From a checkpoint of a small segmentation model: batches of 64.
Rows from block 28 of the encoder of a small segmentation model, named by matrix and row number. Each number is 500 + 25 x the weight over its row's rms, rounded and kept within 0 to 999. All counts start at 0. Numbers have three digits each.
After each channel's rows are labels from the 100 images, of 14976, where the channel reaches its highest value: "strongest on" is what is common among them. Only what is clearly more common there than usual is listed. The data: made-up road signs on poles. In brackets: how many of the 100.
# conv1: bottleneck pointwise conv (encoder.blocks.31.conv1.weight, 160x456x1x1), inputs 135-161

conv1.32:518468498495435528501499498512496513540477480474488475482450511535548533479492517
strongest on: circle sign (47)

conv1.66:552514485492518449498503495473518523509515497523500517512504494552472512505541501
strongest on: pentagon sign (42)

conv1.5:523494495501489509508492540524445474488522531509494502488534503546503512504504514
strongest on: hexagon sign (46)

conv1.31:497500466494465457464508498545522534578511502489467449517443473465509526531496495
strongest on: pentagon sign (58)

conv1.59:494500515474547486524462528481485473467560510535528495534549485503494496513484484
strongest on: pentagon sign (43); hexagon sign (40)

conv1.147:506491509492500451490523480547499482497528512522483509487514519535509521528476521
strongest on: drop (42)

conv1.24:447489513529562508506461489481475487493518521516511509499535511475486511535500509
strongest on: hexagon sign (81)

conv1.41:485503488517503485504497518448519499481491533513502458443481528467487462467490493
strongest on: hexagon sign (57)

conv1.61:512487480477513518539489488519533481509508500529500520512529496518558504503479510
strongest on: hexagon sign (44)

conv1.80:524518541491505481508515523460516504486501530526483531499512497449504483537491537
strongest on: hexagon sign (41)

conv1.144:515524517511543432498488499489507515472480467487498533560512474515525537515465520
strongest on: pentagon sign (59)

conv1.39:437495466494495521498508478505509484506498543536454496490499496502552539474479515
strongest on: pentagon sign (70)

conv1.90:486519484506528521506520506493545439490488504560474473498510520484486493547488494
strongest on: pentagon sign (47)

conv1.145:486443491461498510510514483501558504515525546484536517507476526501464541466500501
strongest on: pentagon sign (43)

conv1.108:516503525501475487488506555452475531522524513508510469462535505472479513496512503
strongest on: triangle sign (72)

conv1.98:521503494510509511471466484511541539502531540483548526484524529516532497492506512
strongest on: pentagon sign (56)

conv1.25:478501464531503524511487504505534515452510489538475503539449491529487529490509556
strongest on: struck through (46); triangle sign (43)

conv1.114:511516487513472495536502492509491534552467539507530493500523556524499553504507533
strongest on: struck through (79); triangle sign (62)

conv1.100:485480500484465520490473510497451483504515474483429503537497462487500492477500528
strongest on: circle sign (47)

conv1.101:475492510540504485508475549506506537479503526470522468479562484534544487484526513
strongest on: drop (35)

conv1.133:526470486497522469479509454476461458464524543521508543463533539497517437490464520
strongest on: square sign (50)

conv1.8:508501501529471526506516470524524505522529476481561472470531486503497527516439484
strongest on: struck through (54); hexagon sign (47)

conv1.137:503504545466528489504533514476484540531517474509473500480482509548508466508501503
strongest on: pentagon sign (46); hexagon sign (45)

conv1.26:502475482464489529491484489498502547493478465465489486488483499495484493499451475
strongest on: circle sign (45)

conv1.53:521524506534485522487529517471478497544490511486522482514514483481497499477534544
strongest on: square sign (41)

conv1.112:463500483503487492475492433496514466501467472535520525480457518490498534495488457
strongest on: hexagon sign (65)

conv1.103:479547471520517496483511483473522526538501492512511510492526510557525519488458501
strongest on: square sign (85)

conv1.72:495493459528491532495524523517476506484543455502479504510476450471494529531491482
strongest on: hexagon sign (49); struck through (34)

conv1.94:499475491541474488493507506513478563482478549473494486482504492526510509501475534
strongest on: struck through (76)

conv1.75:490498486526491487551502508465496530514527517495528525549525483474487539480478478
strongest on: pentagon sign (66)

conv1.35:501525458486482512527499487513515519453519502529500533499512503532481512506493508
strongest on: pentagon sign (44)

conv1.85:520485493503472503488482502523509477489503489493477476497509470519516515450529471
strongest on: square sign (86)

conv1.56:490481507459465494497512503515485539486544492522494488523486459477473488528496472
strongest on: circle sign (55)

conv1.78:495518510517506522480476487548501523459508544482520523528494502501449496465512517
strongest on: ring (50)

conv1.22:487494524514492512499534483471485492480491510507520501500485463461507499557510486
strongest on: square sign (45)

conv1.93:501496475514498501492471477479486534506459496474502523539489487500538509487523481
strongest on: pentagon sign (43)

conv1.23:509527517522493535558460497521481498489481466470499520515516471509512503532448489
strongest on: pentagon sign (69)

conv1.2:523463517542483495532495519514488493457512494488468506470485541480505437480472531
strongest on: grey face (25)

conv1.48:511512477497507496566543515477520525515494475504484507505504564503522494456497489
strongest on: struck through (34)

conv1.49:532529507534519501487533473508522457516514524494490520472511504550477485518473474
strongest on: pentagon sign (43)

conv1.10:460496494517481498490505537521521545499530503507475487493526485483503520491497480
strongest on: struck through (36)

conv1.15:436528513466447486493483497513498487455503502451482542518521506450501541462505480
strongest on: hexagon sign (59); struck through (40)

conv1.122:516493502470511500518496507466507462485442453519508534474489488490546482546504475
strongest on: pentagon sign (55)

conv1.51:523535483476538501520480465508473537506515513485517486487509485525470491461500539
strongest on: triangle sign (73); struck through (38)

conv1.63:453496499494462440512519489524507525507521488549489491480507534469478509495459506
strongest on: hexagon sign (54)

conv1.120:499540503466484483503463518505498456521472473510466497510525522529501504486487494
strongest on: square sign (41)

conv1.6:470474516499460479535540519492509514477529499526542504561493494465464496483499498
strongest on: crescent (49)

conv1.158:474507492534508447522551473511496488496478515519489489464439509533470547459463516
strongest on: square sign (41)

conv1.30:486509552487515516524523498473475491496507472479503513449523504508499491477514510
strongest on: pentagon sign (53)

conv1.77:519546466478536518477493502472464491540493487515471533519489486528500510501451478
strongest on: struck through (52)

conv1.12:499509521519527518459465521515493470511473506464506509479489549511510498519470521
strongest on: pentagon sign (56); hexagon sign (42)

conv1.45:530508527519500466534515507515527512508452522501467481431530511536480504470444506
strongest on: hexagon sign (89)

conv1.13:507507521507515498484506467453516511460470535496529464481504473472478492497561483
strongest on: pentagon sign (67); struck through (36)

conv1.149:469508519505481493489487453490503482535523506484516523505510483528503525554484512
strongest on: drop (30)

conv1.27:544520488437468481478509458494554466518507463492541523557443509493479529501494533
strongest on: arrow right (34)

conv1.115:507520503525489473480462460495510521506476508469530493518469499489508471522492482
strongest on: circle sign (53)

conv1.132:449540505483512407497512501530505501480492502521473502463505510521535528477524486
strongest on: pentagon sign (42); struck through (33)

conv1.124:478474500497491509457505507519508544478516490537500522496527506533447454493506498
strongest on: struck through (43)

conv1.74:450483474522482515511497515503497483486509478472523535502464476490510464519551498
strongest on: hexagon sign (40)

conv1.118:492499488517521522463510508526504529486497475545499482470532544534468485486527543
strongest on: star (49)

conv1.143:489467492484493485504455546477493472473499486451478559502482519538506514493489508
strongest on: 90 (48); % (27)

conv1.157:513471440472493454516525460464509499532544496522453543515538520499517523479478488
strongest on: crescent (37)

conv1.154:503511496506488496553526481489488511532468476497495505474514515504470520498487497
strongest on: circle sign (44)

conv1.113:544497477489507459488507502521525505537548490504452519487537512514507481484544481
strongest on: circle sign (40)

conv1.131:480527506469462540537507469538477489510524489518497519512537529490496494485483500
strongest on: circle sign (40)

conv1.109:509477531509453504493497515505486561494458500526472463513477477482483475465497486
strongest on: arrow up (45)

conv1.138:495499527479529531494541504503516521514506509521543502478549553464458453497526487
strongest on: pentagon sign (46)

conv1.150:485479500490558479505524485497468475505498489499484540507525538543504553523524539
strongest on: triangle sign (92)

conv1.130:527470494497522554476544476483503479500563523533467452521514466494463509504469468
strongest on: square sign (53)

conv1.99:502500463493501474508526433465507494507484463501483493506504496514497506545485455
strongest on: square sign (52)

conv1.146:466500504486537478490457480481487536506477518515519495517488491507494518481519485
strongest on: struck through (57); triangle sign (55)

conv1.86:482510501461503453510518519523476474510504520537466526534498462513499476511534523
strongest on: hexagon sign (44)

conv1.121:478530490551505533498505496493532504490497497524485490484512558516477496479550477
strongest on: hexagon sign (42)